config.toml
model = "image classifier"
norm = "batchnorm"
label_smoothing = 0.05
init = "trunc_normal_002"
precondition_frequency = 50
max_precond_dim = 1024
Rows from block 6 of a small image classifier, named by matrix and row number. Rows with one number belong to one channel. Each number is 500 + 50 x the weight over its row's rms, rounded and kept within 0 to 999. All counts start at 0. Numbers have three digits each. After the name is the row's rms in percent of the matrix's.
After each channel's rows are labels from the 100 images, of 14976, where the channel reaches its highest value: "strongest on" is what is common among them. Only what is clearly more common there than usual is listed. The data: simulated grey scan slices of phantoms with and without marks.
# convs0: first 3x3 conv, stride 2 (model.blocks.6.convs.0.weight, 144x96x3x3, each kernel summed), inputs 0-95
# convs1: second 3x3 conv (model.blocks.6.convs.1.weight, 144x144x3x3, transposed, each kernel summed), outputs 0-143

convs0.97 105:528481499534497457485438461475494516419482559466559503481473454483494477480492498497458526504490519363499630565503381515533555544481541435515511440499514451444523485518520462677616493471612452507555471465563491464512485447484479516495455477507627481479425438514505442529454431446592483521
convs1.97 096:551605444585498539469461544453543516635540521526434490487657394478490372458495508521565549609429525423519557608465564515580605490567564501515444519531512498479523541469449571511455500486439399454505528443552450485477451564510563466502533626480558507464555497518443538528532526491483497508596590504533462496540474541480517559570485466520446523491485464450492494498503581503450480458552512540522474544434477561475469565494546513474502
strongest on: side: left half; dark spot

convs0.56 088:429530489452526475465498514557457486499469426551484519512481525460484422442387560484410517484485452452502504489431525513494447530465482481413450519483468627443562443455498465459483490466529520517553410482479448448417380504465423426555370531537574623527489512541430544433492432535493502492
convs1.56 092:507369542515461582475468507487508539534512552501556511457386536485530577529454516497547467573496503573529502467442486477478442568470454510559530459623465488450546442572450536471534433552471504474478535447529493422457454517503596457490281603581446494504496509523510528588532479462463438489551539513458473538458500491492428480419536518526469589518452557425369462488424571489547412480502449514480482520453475455500551461546485474499504
strongest on: chest; crack in bone

convs0.94 095:485552388524485448522654489497546446584412465558443476519509495483503505566465485504477443473509522417505503479494468476504552445465487479506454516512435459515394518454419461511452509421441475449469470534405377585502422451552540448478515487526481507476437447519489596509537581460549391457
convs1.94 104:588535573491474457491503518411470530502501505456496551481487499508566424475488473514419520541472466581480532429561489455526472475526499473494396373500381503573429519457508438480471509528394475526536444509489437510584439464514480386508540410538530522561465464495369489431478499543564516486525554503496551480494571441494545513462378559466569517515440483470479438441505317538531512459446475520431482388525460465508516460544483497489429
strongest on: ring; side: right half

convs0.54 096:461554441475544557553631600499593523537502487545518509565609552522520541486513588468549545525485380455507545502424500531528581479459541496512563568437582418515492448509501553516486571464495443494459547490528441572499564485494561536436523498423477586493445566510530560524571500448447435502
convs1.54 097:524473452522494438499511553415398514375481457444606454433423461464513463459513389536418499613492520602501599512541476536551482439520460456525526452472425554479463475455496383465453487503411500468551511492482426480660489487457534466531515479496506518526545470461485515487493460619486491455477497522501471437521546456480463513494513553491537546465521469465491459526511392440482501439448386512403489456530436392540447455480503475418478
strongest on: ring

convs0.45 104:460495431480458700552436495498425467516529435517537518453528468496499491484460450485487452497491472482467522515436465492479471464599457552515566474474459477457458464498472509517492481655469497482510461500473685426480599403487498515495466474506512489522466417448454481493528466440481595465
convs1.45 104:376426531452507492442522481401437413521437615534529539465465529472584432523463427487465473543460471530514473494519460476567511467548450490477512521436475484488500542443511462448431510384451523421529403489510504565532452489493484503505472494533454535500485473397562513484499490457395427484471469474476566413458457508470445564513480460455410482494492460496503470463570488556568541554450492522503435336407405466487417448449470423410553
strongest on: bright spot

convs0.48 097:499482430494462466520471526504461444399513503616469455508555613389483496517603427488548521507444492523528459451497523520533539487469564544544451510442588628488472483529478400456536486459491427521447525469516478501526496536507540616476597483478468492474510534419382464493405534466478574541
convs1.48 106:576494481503419401527504502481442529335518377444506381447421582407398603509523443510547490504474522556483558521494519577506482482514517484566481485470495521511565500477490480487485427495504437406531554450500516415532532475507507504498437517522547525535507518529459482435492481541477465470523484549497565484517510435456486390455546530530584620471530481497433431495489543466441475454427445452422562558477400359510505426511527504473517
strongest on: dark spot; crack in bone

convs0.120 125:380441545421433479461415545557471555457470577458510594503499489370481490496419536483520473495482410596527526529530439598488482473534434552441515481481540470445527446486522448457584575470540551509555501510497500477432474479481444488466408593457549526457433502464457497385501466543517488449
convs1.120 094:450411545513481546501492470482543492567404494447453631511452515543500462527511542504464539518541499543526503585490529543510578523565505543508487543522475569535449511448513597450467584543461430513558558515559546474569556544565518549510475606548491510506545519507536513453497514494488514478648595504510458488480487515529528478547573535556502546474503446434486484566514644514373529458543519540493505560494680599507497605465516423538515
strongest on: bright spot

convs0.86 110:578482403511578446501466491423442527462460440449467509488505454423492482491465573505480496513483505492440553521545466530543456474463540542404452558498577459519604444514488521565452474435565528532613478588482417496453452475502472473519534633470620599506554556456446507451516466496577471531
convs1.86 113:423615371567456560526466484485478594555473461571396487539671450429453466517435482572472546556502499538544541595445507458610528516525564503536427513543515416529485549402413571490429499490458523471521548496567383467504410500508513568511518503570493451504499554511432557531476517542549507487529523463484456437483439502476554485559478482525495568457434467493487503465437521543484532497512469510412497502498445551467512606518533447541542
strongest on: head

convs0.77 092:484497425582554414498457514423440515484433563442431469485515472435468506516531565568491596393499520476448550389398408489433531638475558482482448546534515467516541441477439558468498481481466504550524461525503493455609411490515590476492566509514525485507532439432461509519515454453457499523
convs1.77 107:576515446565452462528507574439474528378465499482552442470466521453497490482560391448434544521484515516498643554533469520505438474503513453540513511460428443511464492373514503502431539519449580466482506547517450454562441495471544503460597514490525484495515525514485489463520472567655427472369490504444480436550470455478517536513512462462570562469497502455537414431513432436393495432442430468467554410534406410464489483502487472505552
strongest on: ring

convs0.92 126:459467476486458620583555467485628513503466595469543524671512477517541448596436554534550559471588470566577437424491503505517489566482399475554541471542485508440570465514552543409532464579493478501559488448457534513498490459496561503482462523517517516482509514479566464488576456537526505541
convs1.92 097:424417515465489533487516552422505543486403651454552474475465519489610485518482437438429521580457473546469595471538445459529491446542503486452432521512486470501453459468442452456516482503385588464527408499517441523557463509493594460535444473529437480549512470441504501482452506502462444488549399475486478484497469458508454627465474490410518519488548507428535493518581397578492467456470489430435473415575554479471485515472461378469589
strongest on: chest; several spots

convs0.29 115:553537492505577441491494473482605494553427499507523405567461491444479470543514437521450474506487444502540607471566500469510534481463609498384555542481571436507476465553557535371436474460526464477515540425518476539456488581496449563499416505508440493477475499397414432463423541546428474508
convs1.29 121:447636345518459457525529484495497563384506448487454416512488394531478495534468506508526468526525467499498599600493439500489464482497547506453499544542455479584484485468503426463461425491471538474487546480479434405478482536486489478475564531501532477543544433542573512492469546518467510511392442513485426490450474508468503409559621389519494514570514493491509592418547408383492465422485482512401510540509459436544525619493486476493512
strongest on: several spots; dark spot

convs0.101 112:536486490515476490514448549545477528412582615469514566415504515416415530476453489433492524531463508527385486530544532455517451481524508495449452421428490485470529391456475450440588522513523451405522514569544525441450453517452433566486463512491529527488593532502500372431430493467592518446
convs1.101 113:427471457470459490504502529484546480423414466452522495455410499540522495532456459481366486531608584543516512510603449551530522367532482585513545527450460604448463490432455447429423553540463472475551550510552505495599537450504462533479491470519496515556485483548501437476500519524545533460526452465540423454540455594497488475552564402552551511500505421424538524482539498411371580503472490417440432488540534454533545421452464444466528
strongest on: low contrast; dark spot

convs0.61 121:444481521435460458418561494385464466472580437510533501482494523462540440507485458445469437525496542507544421592447611404527517440416402462461539549405493515463512442531528490448500480535583469462430485528477564579429447422494453430469566505584472448463474551471464454504524548525531433497
convs1.61 117:520483509477553411457494545477561506632494412461438489394480502465451502519441520527533457519496547506494460493496482566468499557478437455492554407458457460491463468585440484492548361435469452498534511452454479515535572496483491490512449500633472523544540493482404520430397508525399570502619540417484596508514497456457424446382600523501479509433561514495425493514499527521459499505454464486395479572501482403472518457530468470468445
strongest on: crack in bone; chest

convs0.88 107:424474455472444492521516444611490445497565524468450597424569494501528605495423571429404477484524406544458539546573474446488468453494458412465480476430499414490491471450449513490628489533483474448566468525531547462485484516495460543440482452494420544504501387442522502521501506437554557433
convs1.88 112:487374497492483460460530476435467482437425499477497511468502478480425410480444483503436466487675496524489510522492501547565580400496455561490437576451419488403486551452501443499454566508481438443522488513589530434554521508506521507524590519501494580529538527522506480496489455588514540467501503527493431510520425513464567541460524428547533506530588453471495576557427543488394601609484467568553480501527642550556443452442511482482488
strongest on: side: left half; limb

convs0.80 122:533430413478498456530506457437468476504468613462485635493450452455459684538490474460490516421479514464504561486464486687521528473471505659503493440427491486472472472465487499546528511513496475497431488467509505488499413491506479506452473458513561506530472506508519491460524468534595451470
convs1.80 104:602459400473507482440498526486530581393571527436508484496546541468530463522463417545420530546470515599542531571478437428514596474526487525441508534515507483456535569432440509537484483457493482481536525513545454414604478559535548479582624603473475500454560485508563485511522582533483560490459557442465432518499550557579471571477589477560538516527511505500602534450488521484583558565501531608577468528438479530471514583433560479453509
strongest on: head

convs0.37 118:452536394483564496448506533532475464494489403575563495537576600413475501485382467461441511565502477433516585475401555463498533571510555408381512526449550581457457463513499541521480472432533462509525426457511546538477543520459529555558485464567507489542419532490475482443429575473463540518
convs1.37 108:543483437586466433523516532509525558450495495453547362459430460475505640484450492514601475558514516538519550536440463460495499562519448477513558458544471443526544502476510482506456477562502546470530614494437480462470461536546529454474411591567484491499486522472518578461449484525457471498471489462428494511465553502457462373471566499561517530468488586498433492433426579431475446472542469445385612554451424349520482450523505553534495
strongest on: dark spot; crack in bone

convs0.76 107:619512460467600520532507470493458450597475542432464431492468511440432474493521467468429464503456473417451541502595518630497486445462528536425484453429445512496469495402425573618518500456543502510487561544459488509497526481495542495434508481520499477513511451464427404455467472439573437395
convs1.76 115:480720485549441523578472465537423513630552435553440474522657367496485422544540395523444482516446500521487470487505485499526507459495525512545480529521495521568493588475438521519449513467595422485490538477553456489495498538455505521552545514430533506506531514550548541507538558511445525517463558507489522522496440529570553500578491496473442465508492461512498469434481542523555539517457493578570526449492373539483522638494475471521446
strongest on: dark spot; limb

convs0.7 094:473494477469511633563586515502623505573476421509561494571550534467486466479413543431491448532480520512454510458528577536513465461417513398484447578467487533511464483486478530555539454579449494466546482588477393540509562510517537453487512535463556483470511579486511505472518662444561470454
convs1.7 115:536467525485494432416541530417482538429476511441519465455465476446566461530508426520434500569471473578517612542494446482565533479537439454560422451427418506493439499434448439459429459441417493485586483499447456519639453516500528505550508473594467527565473488455427533474474457570479455511487508515457566424536474475494530481444448556446544541497499504437495438481516390501522533459431426528383487358511402412504454463491484492470540
strongest on: ring; chest

convs0.72 113:492510466488465429470554585466470468447508485505483481481502584477522495543460477487510501568452481508516485529614509496432555456482491479440484608472595419483455475628556470506565461513531477546547450630464599465499501497485430448447511506519513490518496484530469487436504645551659442483
convs1.72 108:397481446417509443461552497507478510502493364466490452472482507496388592525474492444512414516511525520486480588560421603489527540442463516498532435450474517466517470546514534483533391469540418455565523428479537446528478521481509450517374471548493562531538503511404554500456465545408585463617567551455504490483482504463454355430603505446450561493497552473470466484459495485506461414458451470458486597461474455496498459505478538460451
strongest on: several spots

convs0.125 087:483468436511476519527596474496416447562461487513523489488506489488484480367397443507593491491457510431538546405461489482434446460479568484462497402503477443463407573453530462437473508485436504472468454491447475476482440495492458389464477556511488494594476456552557668427502492539540479504
convs1.125 102:526386591550479544513451502475462524457402567411592517456426510524516486504505449502420502622497494614486522453531550477520483468535454442529463449585420536449460466513486460508467532584441509533576486535565491489612438458458560425538437451573456445538492456479430530510495469510501493495555492465473474425552584444479537538475426610454559546509509463491446421490509418540546507490456498534431487424504456433481536398502482416498405
strongest on: ring; chest

convs0.135 095:469560440481497524538543434465448491561421418515499486477478496514522505458398549457477469497494451371459574489493530346476446461495532496445479503437536490620519531416372524526505474542472502508466505475459515501416475484525447467509373532467429479604470505472461523454577476454519423536
convs1.135 111:608484675519458487486452517440452456504440473440543537484443509465464523490465468530478479534456503562561476445560502455503506539475490472587469377520459477488553513563504505485512502544523442479517506486525474489523432456503591393551380529601496513410441449454397569535562500504492488490584521533484522540482499511506529457433430560442540559499452467496419397492469478487560488434475442538441563451438417411485460395551482519471406
strongest on: crack in bone; chest

convs0.139 100:499529538490514506437504542507542464474414539560529509571483531392453441486443455456398579495506496623570512439558490480442521478544460406398573471556524433452478471519640483413497480478458497473473449502457518564422507493428487481485456457453437511494517457459432420391459486495485531469
convs1.139 098:347412401448510556465491465475455497411423523505538484543418505535552505503485483505457512487495446507502496493547491532481453386489521530393632568515502503480465456566527352450507495497419476493519466443511549445451497495508519512518476533474438425573538427508593458522441500493410484553544430496549438527399479450463422478495578420517471470521561448468491566508552440472467396424465467449467442526529594485490479542483498428465503
strongest on: several spots

convs0.53 080:468444610537427538509501449499564515514504563458555568468496495511523528476466442451481515498455549641398558555523446531519495531471443522561499398615506439453449472394505437549555527505536449482508447466524447574418455524443544463451526459531497488507485408433504527497469471493608455420
convs1.53 107:551419500550482549411469486477543466471472500440509604509471481470486395489488424520478457504528542497485587505549519609491486367502559545432488501434447581440467537457521442530436605459431471558491488566524531470675519452472614566528553422495521540522549433511483525524429494507512507510488494498520497474478439407508512567557542499482578477495546381468537532540519543517406525425521533486517471446471580562473592570472501485502449
strongest on: dark spot

convs0.89 123:411506536488414459457499426492466597453494627474485544485494535553579581502461513532506463486522529561474459590495500546530524505507457488521486550475519454568458494597483439472587534425645466484617490494553420437410498524526492509491441460534549461449492509526494477582609481531487435537
convs1.89 096:523531530540487480472478518499538529675479499456411632501481421575458405515452612577492552531544481440445486581479534544537586464558509534496467480515508525523476497547510586551540492468421386477504500527554532466528606556476483475554557569499509500467589488501469452491485480569438499486653537496528501511484485484505529609439559498479419518520540529474522537550490579549469528497526476507416494526539666551448498533498526481484493
strongest on: several spots

convs0.84 105:498541409504537455470623529506519465493459522541524516590514501467493619510391554456522459505526505392518597489433549538501526519492520460432539430494479555419465430564517594539502476461548438512559481458591518512516536548479544497538527397530575459468445552476423574481441473428577476513
convs1.84 107:520500404526438456528517563454524588499519562501448439460542442477505427489397472591533540656567500542500552565431474379565571586560504479470379481535555487526489461425444482539479503513434481445521572465537468447492473556524523404441539617536531485497578538520480551431409553621430540495499541507444449503483517509503525483468536444507491561530467561468464515445419537488506535515492528536434506568453497541499544593522525474525476
strongest on: dark spot; side: right half

convs0.0 097:504504471437503531512477497512493507554564500461455514475465461434484455476499574510640514469507449520504514473504453449446474493518453449399440462447509431545512464510454548497448528470415506430496462538415460485466458384559401395481476481527551552507558523435399639472521475371538465544
convs1.0 123:497438585513485566520522577422505494429411522437551515518470541485521476479538450486374506526485483587515586455544508491530445426493477469556447431559447484481451422484466566456440543545434524558552435564544494485547496490477508393437557377614465463522509470468423565436510463549562492515613474536472510471547508477472518519500395539451551504510448457523441468473509332544551525470474458511383482406535503489454535489506511463493516
strongest on: ring; chest

convs0.90 108:480404514463442456431419446476416531414559535481489486501487507491439449446548450453572538470472480464484512465494500490500432497454504432487470403557469470454526619425411476395512634521526431430493420461497444496506458498479501565451507524515470522491553516495483541510486441397445631494
convs1.90 114:398398471478513479465447475448497434426497479438520572515454520458497510455534480474429550450477495467445537526564470566494472375534427530517537572478475515379484458525538498449602459517451524464543460452600491488602570352488510555497467472542471418504475470522539382511457487495508484506515394527568506410474507480541523541488495456501520524500567421495477490536524554438361482569474444468459519499570460484475458375473431471463475
strongest on: side: left half; dark spot; finding: crack in bone

convs0.132 102:490506514455491537531497516589407495513545440525573546497505496466427482477523534539495453458558498467460512567499504550513513488639467481415480448490496563468545527427513467501454462588466456521533486488456712515514559442533436509512494497545496541568492534474480474490466533491492702519
convs1.132 107:370377512477498525518440489400434433581410528538479548470472512530518445531433438460506465541484470419543442444492462549523490438491434514443501555471474512471501493495540529439422572432503515400461435461524522507478472470525481460435469528543478529483480502426564499497515486454408481447457480467473462434450417507478486564541493448512442501496500509474489487446501595514534496637441460535562470380388408536499440404465454371453507
strongest on: bright spot

convs0.107 081:476543542528478448522547483491445551489471616499490513506401519470491460535485499480438492508536542477599449485443554495566528430529565468434470436445492491535474379474481532408546388511475481464521510467513493547485481605550603673562400499493527458562484509449554498477560504440493453500
convs1.107 125:494613479480482453515497467441454598566540538452409444508569508518517493553526435499420489506595518434492502550500453407485536429480456518507458385507480438647503467481409421529467481462517500425470458420552484469476520539457499499512562573428456464543500464530434514534425513457485473563515422504458528527470477580551604452470445459466417438528440476458519416425491464438501540490416448490470487455609413487497486586499473452480429
strongest on: dark spot; streaks

convs0.24 098:400512424523498545513521481535486490523442587508535566491522489537495582503535557423501585559583497509498563590464463595520539519560463517432481433469485540519562575488509452582535625480427589464535468496514503510478533423539452401531519527413544564532468425534540553513509445547593448467
convs1.24 109:435483431492513491486520463496567614560466462528373503478564419489509377521494402540559472543534466480466543549488471498600562442565526456442433499494485548505536462430421560439510519477486394470460499419528461414531482590497536475572509574536565521471586520526483515545514558547428490490523545561521472450550438542531547562570511479515431539537487536475564538477452584487433539547446511630392458497432460554486508573470484486552520
strongest on: bright spot

convs0.23 093:535554459570539469453485643485436496486486510573600515557552553420399525486483473492483404516401484463543574475465466503450591473526564571476614486499526508426449509460490514474562564464487537551410541485485553537517524582487495492483501582462509480554508461567469519471434563406434528505
convs1.23 096:501476481566512459465503536475455493482508481488594408457389449547564485518464449494544459623470501504545526577447500548511459476542465465465631531568484481513546443438551453519423483491493530438561621410475534461519401494502522495481420615508472498545509467515633572441442466531402539479448455495528418489496578483490441474511601541550484500447470519483513507483477547396557454471462478499438530555429418417491482437487486446452444
strongest on: crack in bone; chest

convs0.11 077:496529502444489597503506501468451521524453528423561606505466539533495441375464455487426547566530481498419514555543512609415494529535471496485630461462566514489506415473570481534441454589536417403512461482547540498479469429465432483518465466542501473537511573394513463455515432462548500473
convs1.11 091:373403521475556498448445545437486458491458532500529516513495495486587470473437366510477459571475464499481486490514450506546536453493425487454569522481500495527505468487457401514455502397421521412495397458517464465510480481498588501570411553535456417495503479469564507514522475447372491480472445480446511425453519487525475648504551496502493445529534448429540491514554531531559474530398477532413440357472447455469460480469456419444460
strongest on: bright spot

convs0.91 092:522543494488479543511472475412516458584501564491544543471368481563476564485540487494453478440516446488547505464552480493521441509504408521513632491457439474391476464460517430552442468560409622548501543525424543455524504421483453448426447554398480508449517492554513470460466417560461458494
convs1.91 087:370457459414474588457460439472462470465493598531466483434463508515579478530518416457441475559447434507488516463449481548482474406515501460426552541544459504504456466514464381487483447475429475441498485432563453436467421520462521485523460545488525476509535464519616514538510480432361507465477474495566392487444536481477401665465572512455498509506468474516478543501516480518580444473454463480463446477487501506457487505451469344462490
strongest on: bright spot; limb

convs0.68 107:498529515530509474512406468477419438502528533544507482528455531543513485523443544537556577566517529477487563495467572525527460686492520504521474536597476555571576472439449485488493460479561488545465451467479439522552514493528467476591524443574519611513427644485614515507488497525463472579
convs1.68 098:464377522552492527484468575460507528455476490485574461486448522500525505519489430470435494546501532539518639505590485464550441441469461483576498456493464464487509408523456492465516424525405553438482428526559415497625463464501637414555449460574446472522491468451435504496479466515437458489564451473478517504556444468520432570463504508461463530489577534433517509499562392516505502451445430493375496421520447397449504432517475414476530
strongest on: ring; chest

convs0.43 086:518479495488441522443479446442435566466520495447475502468426412375466532468474498484503388435442467494554511502482474456464530470501431466484603475497474540499487472496500442419522452598473507551522548392476582505472451498467414385563457586533467438455546537536450514399502424407475490488
convs1.43 095:421403518516521627456478485483470466458482585508511518431502461479573468530518466459474502522423472475514502481516561494497485432531468480488554604541424489438456440502442399413473492518477483491549531420552476472495462473445447506572442511562486469524495413537666514524469477479444525448572489505541395483433551489545375562491528547447465457462481443508505516462525393511549440498445577483486463530465466485452527430415455339486492
strongest on: bright spot

convs0.110 102:460467532669461450505469439459448483511442508455395445430462446493486487435515472561529387451454557507471525473539455485468461522493515525506462462576517428452380471522462521424502489465459515475460447508520480521570406514528501492569594473448480401474478509496389483474509505469430398548
convs1.110 118:566585484562456480527520546537455485369528470509451375508485526453408511500551426475461498486493477543500585570519522582511442452452547448483523514465485380594529532398537478490418509493459527430561555543521488495538400496468542560480631531483499419488511512524499514474537514548592441474325496437481477486522526477516489483538564457487535561469514496483547416480568528451435514441480478473495548542485393381456541513466489508518541
strongest on: dark spot

convs0.115 010:562459515476492489501461538456510458540468496516461475411426459407450501457532392491457491411449462476416531484569452514526437490493526556406444428512466465425416479439500452476479463537494525473535520499444546514445454524434435449492433446498477521430469485458368419379405454477536533426
convs1.115 009:470451444498470496498442487493562465603493488430602439478498393499583526448478518493482591521457452600536559474485525401451521474543563495521460384500498455476434524519625521545486505440404442520579504461515462494575540567600516364530519508469513442561547439505444514478501482477467451501454471480567545502570493399500477546468424502500609518540436537479559542502451484450500526515492499395413496410523543438487561485463428480473521
strongest on: head; streaks; side: right half

convs0.55 094:616535548469521556588431553496534592630602424547482490527552535456485482448562506523492493473517579527537550483481433472457535459465474524380502470472530561574511516556455498463518547489479464493500551550405543447484491433493463514540490482553494549545687453513467516519499491553506568496
convs1.55 113:516538502488507441478473443455469478390466438487490463520532425518467405636489452472422484458501499526490457474516467508473469398469525552533519459497508528417507435475499430412514503542493445491477470519532478468503497503468524593531533495462367515516468454452470496460376470483461476512552418472452478512483383456414563480559454423425474448513653367540481445502534482446472533557481474483493449459548434525514519380430423451465561
strongest on: crack in bone; belly

convs0.136 113:443522518475507489464482420414555495435425478478489564534481487583558581550485432525451467505499513433512523550632488519512453509481463486511522563404522476429436427687585489521476450442496476473506443498512464496510489509465497487485476405549461404453411437485461411493497510507433439493
convs1.136 105:503496490520493504473529495513452574531550436501435563526472469518394499481470562447478517425449505471429497530518449536522474398428495489406468506496488450467500478562560539543525381467415458455478529525476496483442584521467486414475647470503511462561529425530515397496474508527472541538605473559492443456440535463446444575437574408498518498533510567523549586548495377509494451488483403423505454553558616592520468558486516496482430
strongest on: several spots

convs0.112 098:492422419494556483452493589518422575427389519536641460484520483386437488482535514514525547442470491460488524471477535522466563527463543473436474444486458493412468424458505543510503442488538424481595485463522488562506570499456537541435521443496509501475401431469435425485436558467442512413
convs1.112 104:483524364565533479505573526449454545469491490504496385468403439488565535507477417508612425583482532486495519598457506490557516565544492462515570522540468476563497530392470525481392517494534552394530587448425434496498481498480453472436522576525540492589497471511586502461477471521459420537438485552491533431494626540508519458568519503574488539462459519516573474445486560402453493519485503545501554523478392406502436516501490537458451
strongest on: chest; crack in bone

convs0.10 103:508459457434514517478470454501533464458501520411462563550485409499495469423469457493507572525564437499555452468534520506464495518473445459447566427480425443449488461530649412424508458587456560524477438498427564517451485526427446479505444550515431535483485460443488461368461434620506491507
convs1.10 078:327433459437513565447432527485503518488463540546482504486497480573567521533437464470475467512467444478469500460476442568510482435550519542421584580546516488475493460510520413476484418468456549375506458446552451466463473545475514571543438525504474476520539419478590475545514475473337496470514443509524388496494468452534436598494573486437450509526519564474525596502505503564565403449417445462449466457515496494445515516448488397476518
strongest on: several spots; limb

convs0.44 103:419487543385427413436488493459487546460461409566474509494536518404540448466456489530534419503486464494514465507454514499470511457499446506389463546393582517505399447557489487451536490388490433526587492519451464497425535490506405428492443447517504480483474496483400509475414479469569474564
convs1.44 091:483493508582453484551513520513520520593517516480394638532519424508458503511533647500555488519452493477474527529433517511440514539523562493544448471553519539562506441505508666477515461488459454498511584507429557463524525529503509458460521581532543553531522497489489475477518527533473502523662577526507460554434489503458489496517629500537504557464477545480448498493528508569423477430605530467418499590448653572498515560491533504548553
strongest on: several spots; side: left half

convs0.81 098:460385493395591454504485477486464557460482489436475525514448479467399468434498559496429508518526477519545573476519491594464563450452536495407474509447458467431509460504499531492539519459516668514503495450486419482478499587497487613549439617462477533474506501549534550457458543606496487492
convs1.81 111:465532406514465584463472476451446430402544477522438435423463459505530509547481369541540468520522439450558506496474502566521427518515508462494572527540419472464467492404462502446394517513450480440542578489549462439554437489450483565564507580511479473518514465518648546548573520498438536435415491477474438419451553506526503532510563476545488507508522450513545484488518570401481487518472436524414507436445404440461536495442431378481549
strongest on: dark spot; bright spot

convs0.128 130:400570465461450511502560564454610498510474508563476483541569574517577480623414545557510471524525464477498428549526533482498549520450491477428449630431542496601556472527482517475517504445486427495471488532431424555484442494585466415557442424552481502520476529473477486511571528490528425560
convs1.128 102:503413572480471517488519538415488536500445507448506529525485492491517512507499492446421514522454524568456551458566430525535467437483499454510408409510463481474487418514462495489536398538408536492503443523476453477562500491497565377466546441581469535555533482474424470481487468585500474508672480557493495470510493444501418583383485527436586517488511558450479477520494306572546492470478425452428463441550572461486496445513469467451480
strongest on: several spots; chest